A small model that predicts nearness at each pixel, trained from scratch.
Model: 14.6M parameters, encoder arch vit, encoder activation swiglu, encoder moe top_k, encoder num experts 64, encoder patch size [8, 8], encoder width 160, decoder norm batchnorm, decoder activation relu, decoder widths [64, 128, 192, 256].
Training: muon at rate 0.0037, 10400 steps, batches of 192.
Data: trained on rendered dice on a table, 145000 training examples, 13.8 epochs.
Rows from expert 60 of block 3 of the encoder, named by matrix and row number. Rows with one number belong to one neuron. Each number is 50 + 10 x the weight over its row's rms, rounded and kept within 0 to 99. All counts start at 0. After the name is the row's rms in percent of the matrix's.
# gate: expert gate (encoder.blocks.3.mlp.gate, 64x80x160), inputs 0-39
# up: expert up (encoder.blocks.3.mlp.up, 64x80x160), inputs 0-39
# down: expert down (encoder.blocks.3.mlp.down, 64x160x80, transposed), outputs 0-39
gate.14 107:60 52 37 44 56 43 42 65 42 59 54 60 45 45 51 61 44 51 37 51 56 41 50 44 50 52 35 48 58 30 56 61 56 18 39 46 44 56 60 55
up.14 102:39 60 40 45 53 52 63 50 33 62 46 50 50 34 44 73 50 45 57 62 61 50 45 44 48 57 60 43 25 21 55 58 54 37 28 61 32 34 60 38
down.14 097:66 68 24 69 50 45 45 57 53 42 49 51 54 46 60 57 53 64 49 49 53 42 51 46 47 43 51 57 48 46 43 62 45 46 52 45 33 53 45 58
gate.15 091:40 46 44 58 39 41 46 48 60 42 41 32 33 45 53 42 24 66 46 46 56 54 42 37 46 52 54 62 54 52 44 52 69 50 49 39 49 64 59 52
up.15 097:50 49 61 53 51 52 48 52 61 47 59 62 53 41 73 59 61 47 50 42 50 54 54 49 42 52 39 43 41 37 57 54 52 33 61 70 40 40 53 65
down.15 091:51 63 40 52 48 57 57 51 38 56 58 46 34 54 60 55 43 64 70 48 36 45 49 55 24 46 47 55 35 29 55 54 57 47 56 32 38 47 65 59
gate.16 087:23 47 47 44 56 42 50 47 40 58 50 52 66 49 40 31 42 38 55 42 43 58 40 49 58 53 60 64 31 57 38 54 70 67 50 40 51 49 75 52
up.16 096:58 62 44 57 53 49 67 60 51 52 58 38 69 50 44 55 57 81 69 63 52 45 54 54 33 54 47 51 52 44 60 44 40 48 28 46 72 60 28 43
down.16 093:42 36 47 28 41 41 52 73 59 64 48 40 55 62 56 50 46 38 43 60 48 45 42 26 49 62 56 43 58 63 64 35 55 45 59 45 40 34 62 35
gate.17 102:56 45 47 57 41 55 60 51 64 57 50 32 43 49 53 47 45 46 38 44 59 46 55 50 54 55 76 40 42 46 50 55 56 48 61 42 71 37 65 40
up.17 104:38 55 64 43 68 48 47 57 55 45 60 58 76 56 54 44 51 57 49 55 36 44 53 65 69 56 45 68 51 63 49 65 50 52 54 32 54 75 47 58
down.17 107:43 36 51 81 49 39 60 52 39 57 56 52 31 37 36 50 45 49 55 43 62 61 52 44 41 53 47 26 57 58 67 33 52 40 53 51 61 56 49 40
gate.18 099:38 53 55 40 56 45 45 45 48 45 82 38 43 48 36 60 50 71 32 51 53 47 48 36 35 52 44 34 57 52 69 47 52 58 60 68 57 44 39 44
up.18 108:40 52 49 38 64 51 44 52 57 42 59 52 45 46 44 43 52 69 41 53 43 59 69 50 58 42 44 46 47 55 61 45 43 50 33 45 61 34 66 37
down.18 107:58 54 38 55 40 50 58 56 53 58 53 42 75 49 45 28 54 54 51 48 45 61 46 57 61 50 36 45 51 44 48 38 44 61 57 50 52 51 45 35
gate.19 100:57 44 40 36 47 59 45 50 47 48 55 54 47 53 58 57 49 43 47 25 58 40 38 56 52 54 47 46 51 56 39 61 31 38 53 49 34 55 53 27
up.19 091:46 39 27 56 45 39 50 54 46 51 61 40 36 40 70 57 51 43 47 64 46 48 37 42 55 46 55 37 44 54 71 37 45 09 47 58 61 57 56 56
down.19 090:59 63 58 67 32 37 59 57 41 55 47 45 51 33 71 46 37 51 50 54 61 76 56 46 38 57 67 56 53 38 56 55 65 47 59 48 36 53 38 37
gate.20 088:39 35 62 41 55 40 50 48 43 39 29 55 49 51 55 52 76 46 50 59 42 48 50 45 50 49 38 50 50 60 43 52 50 71 31 43 44 36 51 59
up.20 081:61 55 40 62 50 59 66 47 35 48 52 55 44 43 47 39 65 58 43 48 35 55 54 63 51 38 41 64 46 53 46 49 52 36 49 51 43 57 50 44
down.20 085:54 52 48 77 42 51 46 35 43 45 43 39 51 39 69 60 58 57 62 59 52 61 37 51 61 38 35 66 41 59 58 47 45 50 52 43 49 35 54 38
gate.21 102:49 57 55 49 60 57 46 59 47 46 60 56 57 38 64 65 50 33 50 23 46 42 47 49 51 46 48 63 37 37 37 44 45 42 58 29 54 49 55 53
up.21 096:49 56 47 50 54 52 38 44 34 53 67 59 46 44 55 65 48 47 42 24 55 37 38 67 58 56 48 64 44 33 43 57 33 42 51 32 45 49 55 58
down.21 097:47 59 27 30 50 63 41 34 43 54 49 62 46 55 53 46 41 50 52 64 39 41 50 47 64 45 46 61 37 53 54 53 44 41 45 46 59 61 39 62
gate.22 121:57 44 52 59 55 50 50 48 77 53 39 61 69 66 47 48 65 44 53 46 47 40 57 47 41 40 42 50 48 71 50 50 55 72 45 46 56 42 45 53
up.22 114:48 52 47 60 65 51 57 46 43 49 61 42 28 46 63 48 35 54 46 49 56 56 38 50 58 57 57 44 46 34 41 30 30 37 53 61 50 62 56 53
down.22 106:47 53 49 48 67 48 51 40 44 61 47 48 19 49 37 43 38 38 49 57 42 51 40 44 64 49 63 55 43 58 49 25 42 42 57 43 62 73 48 45
gate.23 122:61 50 47 51 50 40 47 53 58 55 69 49 48 58 67 64 50 49 57 64 57 43 85 51 44 56 59 51 59 35 58 52 57 41 48 41 56 54 57 67
up.23 118:42 48 48 40 46 61 55 50 48 43 36 46 51 45 33 42 48 55 35 43 46 63 20 57 60 41 40 50 49 68 43 49 43 52 52 54 47 53 49 34
down.23 125:56 50 29 40 42 53 58 50 44 54 53 46 53 57 63 45 55 51 43 38 41 52 53 57 65 45 46 83 63 55 53 40 35 51 48 47 41 39 50 56
gate.24 102:38 57 41 53 46 66 47 64 43 41 51 42 57 49 31 50 53 41 46 69 55 43 39 84 62 55 51 53 69 48 39 54 44 48 51 79 34 39 49 68
up.24 108:40 51 53 56 40 58 59 61 52 43 35 49 68 44 58 53 68 69 41 52 50 66 51 74 63 48 40 42 33 45 46 51 46 43 63 62 56 42 79 48
down.24 100:27 65 63 40 63 54 54 43 53 56 48 57 46 42 46 54 58 52 38 39 53 45 48 53 37 54 42 39 43 45 51 75 53 61 46 53 39 64 61 59